Weights of a small image classifier.
Model: 15.4M parameters, arch vit, norm rmsnorm, activation squared_relu, layers 10.
Training: 13600 steps, held-out accuracy 82%.
Data: trained on single printed letters, digits and signs in grey, bent and noisy, 8.8 epochs.
Rows from block 5, named by matrix and row number. Rows with one number belong to one neuron. Each number is 500 + 40 x the weight over its row's rms, rounded and kept within 0 to 999. All counts start at 0. Numbers have three digits each. After the name is the row's rms in percent of the matrix's.
# fc1: MLP up (model.blocks.5.mlp.fc1.weight, 1152x384), inputs 192-287
# fc2: MLP down (model.blocks.5.mlp.fc2.weight, 384x1152, transposed), outputs 192-287
fc1.138 104:540477521533445511491525472539495498451534528530523508517505542441535477425465451523508485448585537500436549469456471517590500528506446538523460549517500524467523482481500519530575533471553510406509509501505495453529460557479566442556487515526490534575470493540463458503515447470568486474
fc1.139 106:516532523561553531561601534498449408539511459559558543504491498477516492500538543523451448491540490489490480526452505549566475452463534514465545485539432454558465532500536530473511490506475435491492430536421565528417469505457547530510467497451557460457523525538517513478562521521431485459
fc1.140 100:580435466487486505458527526468497444484458444492489549523485503518573567438527475481456499499547486498525560543452493540475388527530485493559551440437482493532447440526570506566441479460536524469538496467474463488451541496452534505479519571503505476452485445448479521520483469492496536496
fc1.141 096:515513481551474508543437531471491470523435469496496530517448455460560532522539476528479497474502485495458527539549488508540463459522480460549501486445579539471484455488506497481425485506546511561502465462493554534512469502423453474525492498543402569543511496528458443361512425534563527471
fc1.142 099:471509546490493556469556476527500493496556525471493548544498480476501420502509562528497463494508410506482490536533455460471476494497526523513480493461540564485495483533435502507463470530542551480426605506474479471444428509509522495489542466474473484458519462529549487509557536526449484555
fc1.143 102:495522511541464461568520451491548489507518444507519488523478508476529444524451503523523592501557479506571510433491465472512527542539503463493509487519458519543525514450527440480566538496456515547482439497561480536517540504489513561477522478428528599494464518461515524435512533514497486558
fc1.144 089:530506530499527424506485494513489467535503533429426458473515546435470473503546516507387460534493452473537439537514457545527496573514455479440481494462515489507472465445559551502534509574494496481530532488473436449468524491510508466543476614502431447456480476520494485505466531496532520486
fc1.145 101:541488540551428451518500399472467476496457462462522454482549447459552513496480509478523490491512537522442567539497481520496464547503496520541470478502528506455541493503567507450516522477510428514447532533514472418501426565461606528455533556488444508491504485485487500520553468489547469461
fc1.146 095:492478528502517527492508459484424490479384550487437471519510475474494550485541413536500488559429518484435450509557506564446567549500508425472546519560493446472466484525467589538578479501564521550542461541481493445424493447546473547476502520447487469483462471458424477501513502483423466562
fc1.147 096:499537509501476542544514528526464472471475577469493508470517514455475432520472485471524489422461502479471478498448546512556538454480548498486442517539511524482497460494449552531523488542508466450521489583439523525549514472430518518493523506441467566554461545466532497526547435488457539550
fc1.148 108:495577530580549523558484489503512498492496482494526531432522529493493495611562475540499533455472527483587505451453499497528531502538487476526460589456543554443518476442523427515551497473436514405458535558460512493475501555535470539509569482405441477516482501485475466468483474487521494507
fc1.149 107:454451501572538549545520392460549502505477448457401481465549422514592536508473474446456477546533480490408490542485484517491432499433474524473445511503512477481511488475528529442528509530557460523465496501495512454450536551575515511512465496497497513477492459487497442521482500501480486508
fc1.150 098:521489495481626446517544515498494501409487563536518504506444587508459490506431485459532519488552513465564539589502498450508463448497546552549459546437471466551477508514482510564543499507437473499447484542573509430488453477474466521537530499469561499541514473459607460416505524499539487460
fc1.151 098:485470461465486518487526513483552391467537429474540478615460526494506492498559462535459488525468585536586515490526450556513535531476475494434514428525496475494509571463589485504558494470524541492501487501473496375481442497417484484575436409500452535495501482487513515538502507423493506549
fc1.152 102:464520528520474458570469499520520503512506475499502485568574429511468426492446546519574509486475508565527454548574479533521453473468510496479550587419555545498457529420523477506566589484438507530502500487519573529434543471472604434510463510509584486521519557536484532590544437483497490527
fc1.153 097:437447513586508515565542509602445539503566515538479515537519440541533516459450484532446497482495517487577470512483475479530461482538550521527448448478455474472518510547466482461611462502476466508483520507453505480463492457487505532492430554460491423519539516508453504489462506503499561502
fc1.154 100:490465525465519473477572397516515546533488486505466488546491453491487485520523493481509516571538495508453452472450466497527435547484504457559480497464573497544443481482546460483498523452546545445540485476446481437478533473540476534509437509495475496432551538509524466499482525435569496491
fc1.155 101:481499494517525489414477471475504473475512466489449579495497424543456452505467469521499499480548492583455470458503456506489480491512484488463449506508514554526537555452523540490530543493537501502504467450596468411569407498528579509486497535560546450382516514480513537506458477533509462457
fc1.156 104:515473500587486473437476533494498429543522484582507540535488536485503422517548519509493511482502506547467484427574504497551502511474584500451466526548540562541453490514506457499467483555471517463471472546551510455551530444427517490500485444483515475548451536474532479432484435512496487534
fc1.157 095:465504405615409492494527451528564528492514482532513529504459489579537555463461545495558568491477526532503414542560529493489485474502493502474505525488481533506491480471483552497504538516441433523570556506515443504462611513605478455487516482433569496528483529494531479513482534511536558472
fc1.158 072:533482449455517448520519503501451403503454540535539593493478425516488469484492449555466516481503528538464531529512495521514433505519516446511601504506473467483504537517417457567474487424509513516527518492408503549542462516533543443494457515480497527596540542560491484545523501547477490514
fc1.159 094:392493561563514487459506500498442492520524514510502520570503570523485523547538510529519499505610496476463444502560499498414455516495575501586476485540452513473516519525546579519452525425450509428581504488544498508494508475577502527466498480472544529502424501439527491524496532442525470498
fc1.160 098:423514563557481529512524494476486427430455505564518481485593457477501491509475545567569543473505470449500457597445529546549525519521551561553502525561484513552483485550477530530529468541549547504464506494505529437558469458514475510498493542490513515509486530484511492471513575460490528513
fc1.161 100:499475520538503490524484467559551556440509506486490414526475548538570508527508493513512524459576515474561446485462492474456461520532500502456466515497504509479570533486463482599536536534490519468539531519536528513526530559537473526465522443545555481551443581444500503508453485480518525553
fc1.162 097:529437528565483571480519510576443476517539603451485499451480473502492547503450471535453479505590485509497494498531485451507535535512485513507538508476399550483502504496505525590538535448526448529487507467579463418505445504525461461538444489401525517471457478477477501556527517503549526531
fc1.163 096:536521551493505477554525584486525493565531491444506530451500470544486538546516456565547520555542503487442409464488570536519494576599505538495540531546508511506468559477466490547490462502512467532468521539572546445417460512528486485480521570503497451604492535475530465512551486478561502456
fc1.164 101:471572440544485562474505528461563508463496504498465535535477491480523495561507516454458432455565493510496579460534440505485510539525482490488558404491567589519500540501543497445482538464546519493462463486512457548546509558546484450494550483471528407617486448527483458516530545553516542453
fc1.165 109:566507515553481481541461496484535529442483493497501455514528557506520499548506504552476444538544468503508489479501431490569474496533526531549481594562544484475478534473540554497506535494476473407517508607476491500505568543549513465365432508497491439560451465543477484438493558498491494475
fc1.166 097:487511458493502466463495561499508410486528498567486483516486461505496455507530499520379468458563569538533509546488409434533504578539435454479538392504507447457480577420480504505532536471493505499496506449577509593556494514520521466496485527521491521559498415525510443532572472450567414511
fc1.167 106:577479495453481492547525440498552470498510500475456527499503488527560440530541506445496529476540529474454529500478484518533553466498526519473483441453526569503469518546528451476516568483473561556479479514496500544544576480504532459385476480527449449483507485384510490521499575482486525545
fc1.168 092:476548507521479515472498538502422406462463482489475524460585529582468505527494493458555479525574430546518460569513509463524528554489435489527480484477425506517479493416519526536485432521503555476543500557486499548562585487437487533488445488503546513522488476448524549515557492461536454482
fc1.169 101:508524441443449514530473559462510494446532501501560498529512546522496554575451510459521522432493488520608486404564483506502549480520492478485560463509501503521512524506543436543492546486509503447530568446530523473572452520467512526574481473525455550582521505505522506443499509389513572516
fc1.170 103:562477521489493506563503510576472496484478488530471491488488495440548558410542522540537534511541455478562500500506400493507497487510509482488484503460485426507482503485546485508492477511434501518434521516535435539471513500480497560499530516573504527466566463472509457527527434465484470439
fc1.171 104:449510546422534598543495486514441490605506532474516437607493396442539503472497463532499497576496548518488472484492488479450453560524473487537486510553556483592457502466541489572504537507415489486478501568465526548440468535477496487491475550546545441458482505502484523468463511526452496486
fc1.172 103:538513546540488491423451403526530499451495481493555502445470460437522493540513506545478446495427504519521464494507461490493531422519562473553468521447498601467498539530519479528496577571447459372575475527431551535451474527548541509466492403544546496443443514435549454483494452477516543474
fc1.173 102:558414516583436536505504511483538488565494496508525541513591524489593478520493458488597492511479524540419447586572472464472498488508513488544511533587510470462517496474532521460517447479481484495536503511483497469466448525475458583535452510481458478515484457580513521462476519519483454598
fc1.174 099:451484444489493502545483518480444510455435472456504557532424519490525440554485527540470451501484512488532442488459575434492504521485524491500496436497545462527459488465496516423507454445531434514490553429475497549460540408485545533465599531514541473450466490472514559508562537534486468544
fc1.175 106:549484502540559531531507470580464544531489496463490519472468543491526538479507461533467552475506497466515474571490428417516505446490459484446463540520530599498527553471537496561565518507531508499575519557482509530486474462457615522498495473398507492539456507480538516496488509486455482509
fc1.176 103:491480451463470524493495513476423480488542514441526488513480451563517534465486532441530550536531468487504430438478556549461564553543577484483550510470476451478476477606408559501540546482462530443519531472476518487543461521432495563435473545522496516552466435469549523450521483508439588547
fc1.177 101:495594567547512546448532508503576446493446498451533478529512474506544463518489500565534485413516457573527491436467569482488513448569510539508490508487514406552529534549529487518446496490536419469462435500492486476552503538477472529497521522506500483467471498452508435564469511547542512470
fc1.178 103:476504493508496510433442458559576493536512539458515499397445498470508555549518524466417444534545516516434532529477432470427509511511472454496492485458522512533492495523531459554465485522461474486447567502475525458494582495542495491574507491434501466524515544517494498483508547499439503523
fc1.179 108:474388562508465477543509495471454517501545556571472530515482543480523422494461502562453487532536529490481419511563535555473504565600452501418538486530413535518469470525471462474518521514437489501502523498415523479492473446451461509524424476505477526523535548508537570560527537472533511476
fc1.180 099:488482494447526453500463485471470469505550488518543511407503473548537461530489470453488502522494468452526458512521596536397485520511529499525490432498409516479464465472472447556492570525440473423481429521447417458574569519492449507568554388525481478541553546415505470461497477518536483435
fc1.181 103:478485459498479568564580440542550532478479534448462507440487505464518529522537456404527493537484522484499502422496552460563503449548435502537469524518526472493508483526539584488500470497517543555474439513456540438504497515492523557519491460519446475457508495528515514568484483474543453467
fc1.182 099:535555522552541567472549521483464515615518514491521452541467500493543441550573491558519480443567578535437443504489507527563507460507528456565470482506518514516566466465519446463512528492530440477481523443503573555456534491510464539508492447459512571408570544511492488485517465517472505559
fc1.183 093:532474404500462506521537486470503520544504478494516456531439573555522558461504459542475509433498516513486477575442490515537436517473478452515438482548466479412499445436478534568504448582460474545451507517560448436490503467486468487477502535514487492436500428504487548493547507479486502548
fc1.184 108:484452470534512421497430516528565568484528494478543556557462534478513425483511480605501504423567488505455499521526438561490560518556493530439465433493480493507434558567506551532417528570555530558472545533436563588470519522453504454424508439433527554527516444408535504538496484501489539534
fc1.186 097:493478462539421505526490448476447519473517563485431530492442495499489485522585455498517481528450505544548488459416501518453444528459556483472498513514504458513540516568483495495562503532576556640492542576530469510508455494483446456539539442515550451476539508555462457529458494473476447436
fc1.187 093:515512552533481498443556554508519503420541537556493520438487462504512524535407488505529519518497573511544466464574508494501548462525475498483522555499484425466505473491497587508486518488451528522480561482451486504523474472509502518530561524475492564538448585471443498573596522611430506526
fc1.188 095:533498580525459537559513499477411504504507483582500525547481472401499498510562571472569546512464493468510507551510473485511456546561532495476564550461416555467480510463541507530478477486418429472509514458486488526490445464475503448463446584464445487560525435455514492526484557500484440527
fc1.189 103:515485484552538486584501533489447566500457532525451577472548559527522456488489499452444472485516479460488508474394476478562503419469555526514502530434559445434502462419521500459448528454449486479507546503516492501482524540471526474540457520516447542522532513566499522491600554519435475603
fc1.190 105:515521473582573515431440502453477555433478551528588513495489518441500470568474511454542498433489530516504550490490511488505518566511552519458501565516479482443542466510535466513434489556537498558461455502492469508508510527469497497539475479458437511482467511458536423505537461487581431488
fc1.191 101:537565509594420531564472513465497454524456471468500529556560479550489487503448494517492499501476539512500492443513533482457408496550469491524539458501546465545467503471490510561503453455513434482498513481495542477469488448506522455476451457503505472443508532530506521440532502546506463574
fc1.192 104:463529506422473495511563460504474495439491481551498494456494463452505475475465502467499436401504493509473505459519442456466459543450479528498582491517554489499505538473498454487432549436535482584460447499457533521439489575530475463466502484543493456466494526503532552491531490424501558542
fc1.193 098:509518434511514490541437473413524507511474607431548530512499458504603455552495410554467459469489455484455436485550502535516416549522466491473453398524409519425555522467607434508458476482531486433498494470529487513506561486531545467523433450400538569459490543499495510491449522545491548527
fc1.194 101:519520494541466440515567426535497473552530425526456498453463457521519466402571527521519511495483408525436481556467460493629463579409430560437498483511513499486500503464487446498510520519564469470503468471454439523502558500550496530519520479469504525466506478578507471561470480431494467482
fc1.195 098:535467605456510523454446485554495425500492477455479511477448486541580481516537501547480476492447534551499464440552490488526514520472497500420586531433510464521443523489533457448509472520513472510508439561431509442482431450548515424503516498574544518519547511435517435532514475483465524521
fc1.196 100:518501465560501558486491512470407437504587509519538534473436573544507528476528502538495466574527461544495505467435510485509513476505566499477438548549496534504463528489541515477506448467433523524491432509491549520464570476470467503493435501480495457525479457460448544517484580487503410516
fc1.198 097:474482477425450548490511480500497521513508482500534560452577436534468424493497561557438419463521528519496482451500633510453541516495554511555515485510520454489480475463511528554370532473524563545583522493484514447506461459500458493514470581474477500507476591483478459535506521442521528484
fc1.199 096:494444511554568479590507505451479469531424548509454534518529489513546491504517505442479525484469505478494488491432521458468580503507506532527511509482522445503582476518528438535467511520490517484549543481540477513475486521447518530452505481428524511430498500440546450545479574509512493512
fc1.200 096:515515531552456477520530533521508490549564477512464476589477517580523499493491533497489483480487469490471511506496528556455418481454478535443463423508487522533532522463531409484536453545547497532456397516490496551529502549517502453480456492522568435459451433482550509507468591482504528548
fc1.201 093:474539544453572530472433570427488501508508492506530486511477496511523432439440451501513552522527449433549547471527529427469493523514505508522486499431583467467512524531502507508484529504441466422496422509485508462519541538501392421521490475488482444530500494547550470464467563508518555448
fc1.202 100:534461506547548529485515495469527467520590535526490399519500436586475531492480501510454519461444465554445452500487558495521445499544532493534520523545469536479479514532486517478489484494435483529483525476479552531528421454535562473487461553521465508509492561528522508485551462499408625477
fc1.203 098:480535609519484465478502492475460517478499503540508451425527445473550455490444472544451442432451534464527519469443528508512513499512494518535441521571494508521522542569422501468434472465484461516502559504486485531511443512537444555448434514545502517536453449567452458477483502475485488506
fc1.204 089:493503420565492537581519496490497510559430481557467482515548483432532476472570531537526566470511494510433533511489550521518520429453488533512510458558533480531455503472550466533483460492408458496490450510437490481512478467525529519491516486494504529516474463543531474458457619535501518540
fc1.205 104:515477540519466476491511454540523499513446468511476508525519422532492548449535463512525469488468511522526517491517471486498478509541549560476465496439502636480511451497503523446474567512538543591516456491523446437518479470476459419489510506528447507499491514574522576543451452569480451544
fc1.206 095:475481475504495438501474472514460500518474389478459565559460518434496436460501470506475402520384546532483555540533456590538506521493493474435417476444530554502461503464511489489469538512478522527539546503537429517498543457521570479427480554495498545440496497522505523551484504501536488468
fc1.207 100:486479466520532456526470465529479442488497474514407459553449520536458490489468540502515540534498482471476462406525453482462546461589489555513496538504457483493526468544532462425454473473510468469419554428476500451483511505489483491464478535466561503583520489495474503514566474484513469451
fc2.138 103:559558450497597464515519484509480480533426491492530532523415472550498471543582487562501558549429516490506490533477500486489443538536499506487514437487512541517448464527523501555494478507465521471466455527483503567487514481449523448564545497509517440445438513465530530486472560519500431528
fc2.139 072:560487511493575473446495466506484626447456451456466510558565500464535501498586454461487504516485495497437506518511488468417537440437420486427525466485521481490541518483460555402526499472478509484448503507464542545466508494509526442443484531538426541446531487477459512580482484502488489484
fc2.140 064:463590609569521458520540512528487556513496507513418554454484495480481515462401489517546503499536528473477520508502510529509497512498562489461486517547463517560496521483443605480544499518499521427440427544490573486482504555435544500467474472533426479515449531480521519532483461501454466481
fc2.141 099:494490527521470534542473494536498516498511559495480491530517458494437552478560538491503503491454445440442484505554495515536538538535467534515510543461483504452518539512492455468478497349479516441502539546553508502544521507583537501460489498446484490606536504485461386505432547471522532609
fc2.142 082:501553507501526535473437464477510549487548551459483489485465517452424521513491550459494445532476504562498453515491464542483526470509428497471477486555450511390521404442505434504510504527524536425555573497551495552527553528438536552474454499472441551527464496594455523490435478485551541429
fc2.143 094:547584522468548494442521428504525501491422423492487556489498521479465542373485452491519452564476500470557580504560448475509517480458468494525608570505588411456475506545538484514486437458490521517439487480557508484463530569545401478515589490472527503497522505607511430592509419509501508501
fc2.144 080:486493492478457418535409532498511520477493577479521517563412509488467475482493477526518460572507482491458554512530450453507511468529599517466489539468481559493538567429463550557514433413573483532486559539447500530504538514585501409482476465487532453534437486476555459520462532545524431561
fc2.145 078:492429466448461470477522515555525483537526507512502495524523521532525428477485539456507500512490546582507454517489499496506424498473505515430512551452546504514447488539560506500536533406435510508446483571499474544528502480490425547499481487565519529440419462523528475478527438486513480540
fc2.146 125:406457498448569476487479436516451514521548409449484449443524533486543451522546490455548449506468443506500495489481543493594499398491474517539489392517509459526528496522513463519429429530497416493506525531489451531520547521451440556474503493501523546514557531490574523541433497531518500445
fc2.147 059:500525456538525446450555536486516489530535422493504465513466510492469477528502585501553480526479501449518506536463522495507461436490502527463497490490454461483447508443513492545479496479467547566538495475471501466471528538504534473475525460560492486490566494529432553409544462532464439480
fc2.148 120:468498413451515559439430557426517477464501472415488506502589533530500504425507459541562438509553532486534451476468484443584507520467560518526478540497489502525503516536482501478513545467529549467583557528489546531529471480430463482535502466475552488543496497525506534479513544486468479433
fc2.149 142:560528505455429491385494489529480520394516507478507507511568491524541534463547557540468482548500490528436448529516472550432486491552496488533498461557512517541584470546435519589512518467522531504539463493462519484504483556476480495526522424533507477506510468511534532492517480527470509491
fc2.150 110:515541449614448487471405523512473490421498416440513465533533472521503476543592517555451469509491561519442441478498479563547453505493557450505498456558497503498481526428496517527476440529568467447515462466524466478542492525457517539416546526485566500487501581528508525500553467525459458514
fc2.151 082:522525506529479506558525518507520559529481483505533520429549522488525469474542473497536511596485483513495500414530531517503483447532519563461464459488504531452550457462421445519547548523457512491472540502474550489515509415523545460488569551506547528560560527486507568504530477525466545552
fc2.152 094:470514481472544541481455490523564488502532567545564543501544517517565505557543430447413510485470471533425483517493502467406452524573490524408525484494546428517515443569528517492465463487443527452522502523455505515524555495543488568489518456407429496449477546462532491482483566542464561459
fc2.153 136:548555518517464505525555433445493455560462550430588504416501473402500459548570545479481543482491530493457534463537435525503497466482498492490562537419521530484503486488525488455549458585540486510587483517467491472462475481438503505539441507470497534429479461489563516564641482529533387527
fc2.154 084:518568531493515484524496551516483539437505496530495467507519568472546542506440475537550545521594435468530530510468466486465553517435494566403529509558505457412575414445468519534470518499520527507444423559568526503504434390547506501522541435566498544477472385458469500430512549497486572495
fc2.155 090:505471468504489470510506531496484499546433532473508490566504529482489552450471492553538530463573513538514491494489479490487575503507500463494509442508442436522550519497529468528508494517476496506530564550445486436555578499489467474562559453501426545552538466560455405540553562472488477527
fc2.156 122:524546484477486509541528456491495477431544546524512552548473567534558529502610445479523471493484480440531468551499477438514529505543496544474514521482502498518551492551539522492503458393546517544551479524474494503492524496482509494471483523432391558495571458486444450498457478586512463530
fc2.157 093:461458515443466449566507535471457548502520528511489501491516539464505527587504521540493506489494532546512486464549482532522445501476543492565492542483462489587490507501504493504535474486507515471564474469557570510478446470503550514520487494461460488506570479432440452505526460520444454550
fc2.158 041:461543473562495541541466478502522506510514414487516491473485508481451531508434487513494502443549484508499530507499526443520582481515589538562478511471484480456584528505455503487426491582556509428528430478526426507545460396441501484532521475529516546485455544494537545528430567502493487523
fc2.159 087:548564554494461524489465554509503508437461520485577475464461488593535554534513522556521489396423565529482485520563522563479507477451486436528485539458546525514533464536551492496473483458556528446440477543472485560485464504551507509535529548532406521513493491498497502495492464519498454524
fc2.160 103:530518465549525543525550482460529510544494468543527508511486407500507535474559523463494526478492430521441508465458450525508515530436525488493470533410503468479504470472472464437466537495469476500462549444533512463532565488542509533460458524528488449526457552500472476537513449518473490484
fc2.161 084:564538590515533569564496530482477588525581514517498526526400480535503453454545471528506471513532533601475398534546497489470524455487569544574509500559527472476515381488512497500551492496536413502518462478481549471445548497460550529529476542496530492490445498550491455474461484548476539539
fc2.162 065:459494489463449499505479526453501481482520396540418438500500500458506510502531458459479544464476491559520545490495492503513457529417516525493515496486510515526507535431484430471504508649445521493540427553463464490564467548382489535503530540503444471483502532506516513458499445475459438449
fc2.163 085:448482532499554527541533534503486461485444504529470502516464566536446536488488465492438570438468525505498478498503488498512463472515523490451523474511420428498401425458472483442492501453508620541511495542474551465513475433490442477511547550574476497465497515510534567487575555402451504476
fc2.164 097:492527526544562540461598532524520581511522524491450528529554523494525487460493507535533488417527459549517594465463448510426516493517527499436488514483540431518432520474531555544550443489456422464517514465508431467495518476534558476445502531527539435417521538555494545504459469548523515538
fc2.165 146:564613499482471561565516456513420503467469538530418516558437459515481456439540535481562539510545536485471458469556573496452485486488495525465476518445535463514467478555501476538500489479521437536497477504496501456517472503528500522451480528503556485478489481487531553500475556436467509481
fc2.166 071:489514546501450577512499569428515506542529560457477440436480553508488404531479519468478540501454443487485486529537441573461522502544474507468450527547470497526541525511524493454486546481474503444597467518467583474460533502469512519562570482505472509456596554505510535512485524530503452537
fc2.167 132:526533455489550532501475502467444526401433495485535430509449495515534556498487452518487489536493495556539495510510576513500497518462425521586463562528501512459545583520484574500471474436478447539497458530481556452489522506520493499494590533560491516488504546494566475477463500493467491541
fc2.168 076:450528547514533484479494425403491486499506512476514468511534375430507534499524413507525474497513505547493451496472552518531548510496535502447546577516540470421479574502519463410514471492471438458484536489455452509569462507580533546414504456497508556420510559533442465488489496441499528433
fc2.169 122:489461518505495502503520539496513571478542490520446509540447392472446529522514507568445497528494472507509475540491400563503529522506484391507452436508473531538489544523411517479555485613422475496535494523500448548493466504542473445558474552481514401453539468518444422398553494526418506466
fc2.170 121:518485547487439516461494471480491521490456520490536517487473519494503495476527465488475524610459475537501529534534476526471518487549496455537462389524597601412495557472537486498480567476503491598507591469476471499580519460490495414413477484517489494447465516520509573487502450529442535566
fc2.171 110:528544536506521533485558506511500558545559490567447448505476518497467467478477467504503505443485491448447544561489538515493544418505476553484469469537494522490439455553507478441445452632484573496449557498545499519530562561459517484509438515516445537501524523483501497403473518508526486564
fc2.172 095:538520479548481553512535503486514540473454514491503487435486484448536499451477504519394446538514499502472498528466483462560434476509474500487501503551490524532516506584524541497435509438547504545466552378542507526527515499524507505475465535506448459520491546512421456563545435522519513451
fc2.173 125:510464531546575452419532454431526423519490471523448537510532525450448539475533561571460475528512446524454457497521442503524493511511502470423458453473502461496450489459511485473514434493544501428459443495509481554484553485461488554506558524511520486490485513486482456546517498485480481473
fc2.174 109:490503550550453531469452437558567433557506526508553495503482465491468541447516487451500544474499506492537529552521493493541506536544514463431547541492472519560451430510427446518435545477489524510459463573503519498472523499468423490498483541467495582504577548520484526500456464497428413449
fc2.175 089:429491466553462486529518473502521503566531494455488515472493499514539463466566531509440548480494569449477469515465418478466521465537536498518547455514499452457475463469513446510521505552543538440487422450560517475514478589494542470491470524482555518501532513507473575471517498560481490510
fc2.176 095:492567475504421408486472548512516440470468495494516497418512440447521522519471512503488433493493489467469428489472529527514502454437417532531463531561513538576530469496507512534556509424507483468500507480523477545540507531491515452440477490513566509511523496498490489498426488536506465516
fc2.177 103:492458469547501472477497510499511486486555433587463523545450498518526514487525484519461485494473558451536555562521451482521478499523529539468544566506539549574473449471533525511507505523471544506516464467517502445482493545488500452523552522457552529497534575542537502531472418551506487504
fc2.178 071:482547528546515602541585487511520507507534410506507572527527539509525498580433537477489516411452516598574475483511503500542513580554450446488472565479529484489471557547522436500500540614554487448519454474568476508519404490432505495451490512484522500476496515548461490475455544561541523597
fc2.179 083:451558489449597480517525572506506511537539465418480480497452487472433502445488494419505450494481465491469486449525501514480557433516542508518431540454457480538563470536544538471573510559469570517521458580425457439428531513554493496508542515402472451532474529494461472483484537475498472430
fc2.180 094:481506528479500565460520577556588554510464505419504492472499544424510468511497519503455425476466466501474474533474448563501542566536488495561524587461550488483484483491514458442578508506512436509484526439514442465413530491496512490532445573516438445452534493499488557523487561500534507489
fc2.181 086:556454501482474501434456518486487530450521533582538503519490521529563570502575505512491542538516528509511487558399469496476519527542547491390484517512438537508504434454549476496430556451548524516531581599549500504559479481454560488419534495611501551479477466525449505487472494528506498522
fc2.182 138:531461512415485482555546508464502480492461638516505569491491547560568495501551460462479494518561548560507522525504555506492520520528517546585435482539454495570525473501502513480520481444456561595582572501436510532487490485489500477520541574528489510466461515526464458557528535481484435524
fc2.183 076:487494498499491542515445503568432493474531507449463454509531464497443555552551486469510523493452458485550519491439496527518551541560585485453531509499544501542471570526481473425470528530579541507511547519557545567516508542582523485471491510471500545585508530484468492519527412546438468493
fc2.184 105:464553435471511544463574514531511470477457501497456447504569351465450473476442522446539445523508513524567458468571454500440486516492464478537541476486446555499485509467478549481519524433439409413514477477504532519429560466482536478532542495585540463474417552548484547545496513472465504564
fc2.186 109:472508489483530503553472460448510481385563529473446517527518491478448537559538533456490495477508468488478510491536519566517495527496544445532485426472511451485516460514461383508454464531418521489481449511586542447438541505482506519468496442511460390486509472525501504523394529565562526424
fc2.187 074:524510506503477562525461459474481443506490524462567521452485550539472492471440492447421442449512490550462424488433424465532526504482494439531487468484506500505504488501553508546501462586482521486499513488500464550586552476534481486448494499513582477473479598542545442495498492506465489529
fc2.188 055:464469502587469513491465441512498531477535453494488543475486492571532530544469466538526491549443484488516492481448539454600492474541536506511471498534553536415499432594518538494493526494508509540522515462473544457467468586444477527479503510465481499494516520504497447476486497433509508486
fc2.189 140:458561528525416506499452539504529499472473411516560480527515489524495537566531502538525420489562479553504519455488490554531521503448519515546464471516526404586536552503530476491520452541486564510498513524526575542483505491559400515509461469445559473485461529582479486439427512473506516492
fc2.190 090:490503485468440506538499552545513521480518500473455461551479458444452512519472476469410540500475514486507534574506448445560459561549471552498459505532403495518464477491497570502501455485443455435502438505590526479512528432501459396521527437532513495483511485521464569522496453432499556563
fc2.191 070:515605520527553545476495460526511487475467541514455478473524473512526496522545527501501502507510510480522473444464408462513530504471538422544453564521550451435507570443439482524484564457461442485491502485428475485486443486529469514469466511492500497504532496508453452472498567531482505530
fc2.192 086:413546440453515525518495551487544558556585555471445555505564491555486586470501578480468517496467533535482504500528516517456550492528606436435506579501505490522415431456512484484462534515491488406526473472477503480497478498505497550493526509470455514486539541497492453538553517492523519432
fc2.193 106:490498559506524442518454449505504414464511448483444404493508514525484518540563489480481544503465565472521540547500495552539578501487494509484486471491534611507555552497468452483482539491511494497524592470502542503533522532483514536478464485556473526583553481499476474507601519492463461523
fc2.194 066:475501500493478512500488589458475524536557540541547530439451500499560480565474571481479463535519479452456511525502522508492499458488510472466600536527416532456556574503446509493459484459442466481449466471461471475516434535457486442464464495534468468584535480523489495451461563509472472530
fc2.195 096:458484429523445534514523514533485504507525539529494478566570480477593500435526502460508504518519495485543519520441460451431499580586513455503553477496556480494414504539532508509553519471524446546511410467526531509431578502484490456497531485515547520432409523529487508475533523538526434497
fc2.196 104:440514523444489518487564411517565464389478455484508483498453478494497471430585537469466466516497535458458543480485442484454484399502492419481552478489507481476536484525505494531580490512482436465536512471446538493470547525503533500461553582550594557476470594475453491519508495514451573463
fc2.198 114:426538477516502398527513483495466427560536533488469543498557533482532499506528452502572499502473527506492577486507428502541514491539490496434443600434551581519482555543487428518454499484512513508470488477517505573485457467511501475538518436511573505435471517496437486557472504459484546553
fc2.199 094:489538509495478562540467507581497489439485432595465473435491511511534442553499505489442483490452505493470501445529452499474499512484492508595499523559430466523539489511526615471503498450490466504490516488507497468544509496479554509452537497527484481543446402494507493474486481496500453532
fc2.200 100:518508481475473504551453458475485433430549497514491435442551442476537511520514513579477542510507501482522482460471470507532520562516431527483505471497451530445505502507380523511442539456484418468498451510515526551487559503555508469533550509500499539525509523514476450527492445560526456508
fc2.201 068:539542525551498468535509496520436498500480489556530445437485533447530512484489510500457404510457509439510514499495497512498510399485538490479484488483525536490489420504546467502473521469507510488483494437552446592450471527468550472454483494562459511513428491502509566559485482507541420437
fc2.202 113:494513472524510443487527455429484503512504532551538478563498512499495457525515504478458495427528473545528497460539488519506520538508518567534475479459497500491509505561528443502571472597500453404516478440532526434570493464467512541466495448511517493386492460460490532524497497512524448508
fc2.203 076:481535504468456498524586521515531522448491494500536464509454427548545471488534454473445518494502504553493471503568517515523440525468539478548579461555513458471546441583531541528541535538557539423462522486454523458494537488467516455467507523449510504494458502495484455545458548516528509516
fc2.204 076:532544480438455469441478461486491497463463439547467494548495502575510535525477529478531500538512475512520517443525482509495494555521521550506454493486471492483488503436462515532542477524540539449503552510544454537551472527458510513486469542544557519524429550485519572536447462434435478457
fc2.205 076:501438491459472469460459455462479442472485487520457540495477588518528561434493475530515541539493498554539481507529484481517474510411551525502495518434464455513542486496481529514465473462490467503453507608476503566584469510409478444474525451518466387443499561490435487491483417497496502448
fc2.206 112:542470534473548501446474496565576512517470487531543552468488516539574474511482491490474502471516511515440512488512486490508493539444509519530524549461478556529455492526463505460531538541516511538500498588441543512469543591519551492507506528485515520518411548442523428455525533460421489581
fc2.207 085:487468541465460531483532455521445487419544523481560512480477533547526549408472429504527496497504469466469520553502609523442486566457515522497512422469499520552466533492521512532510470585473526489436485493481504486511542414488503540481541492468498510462510519493472501450458484466531522517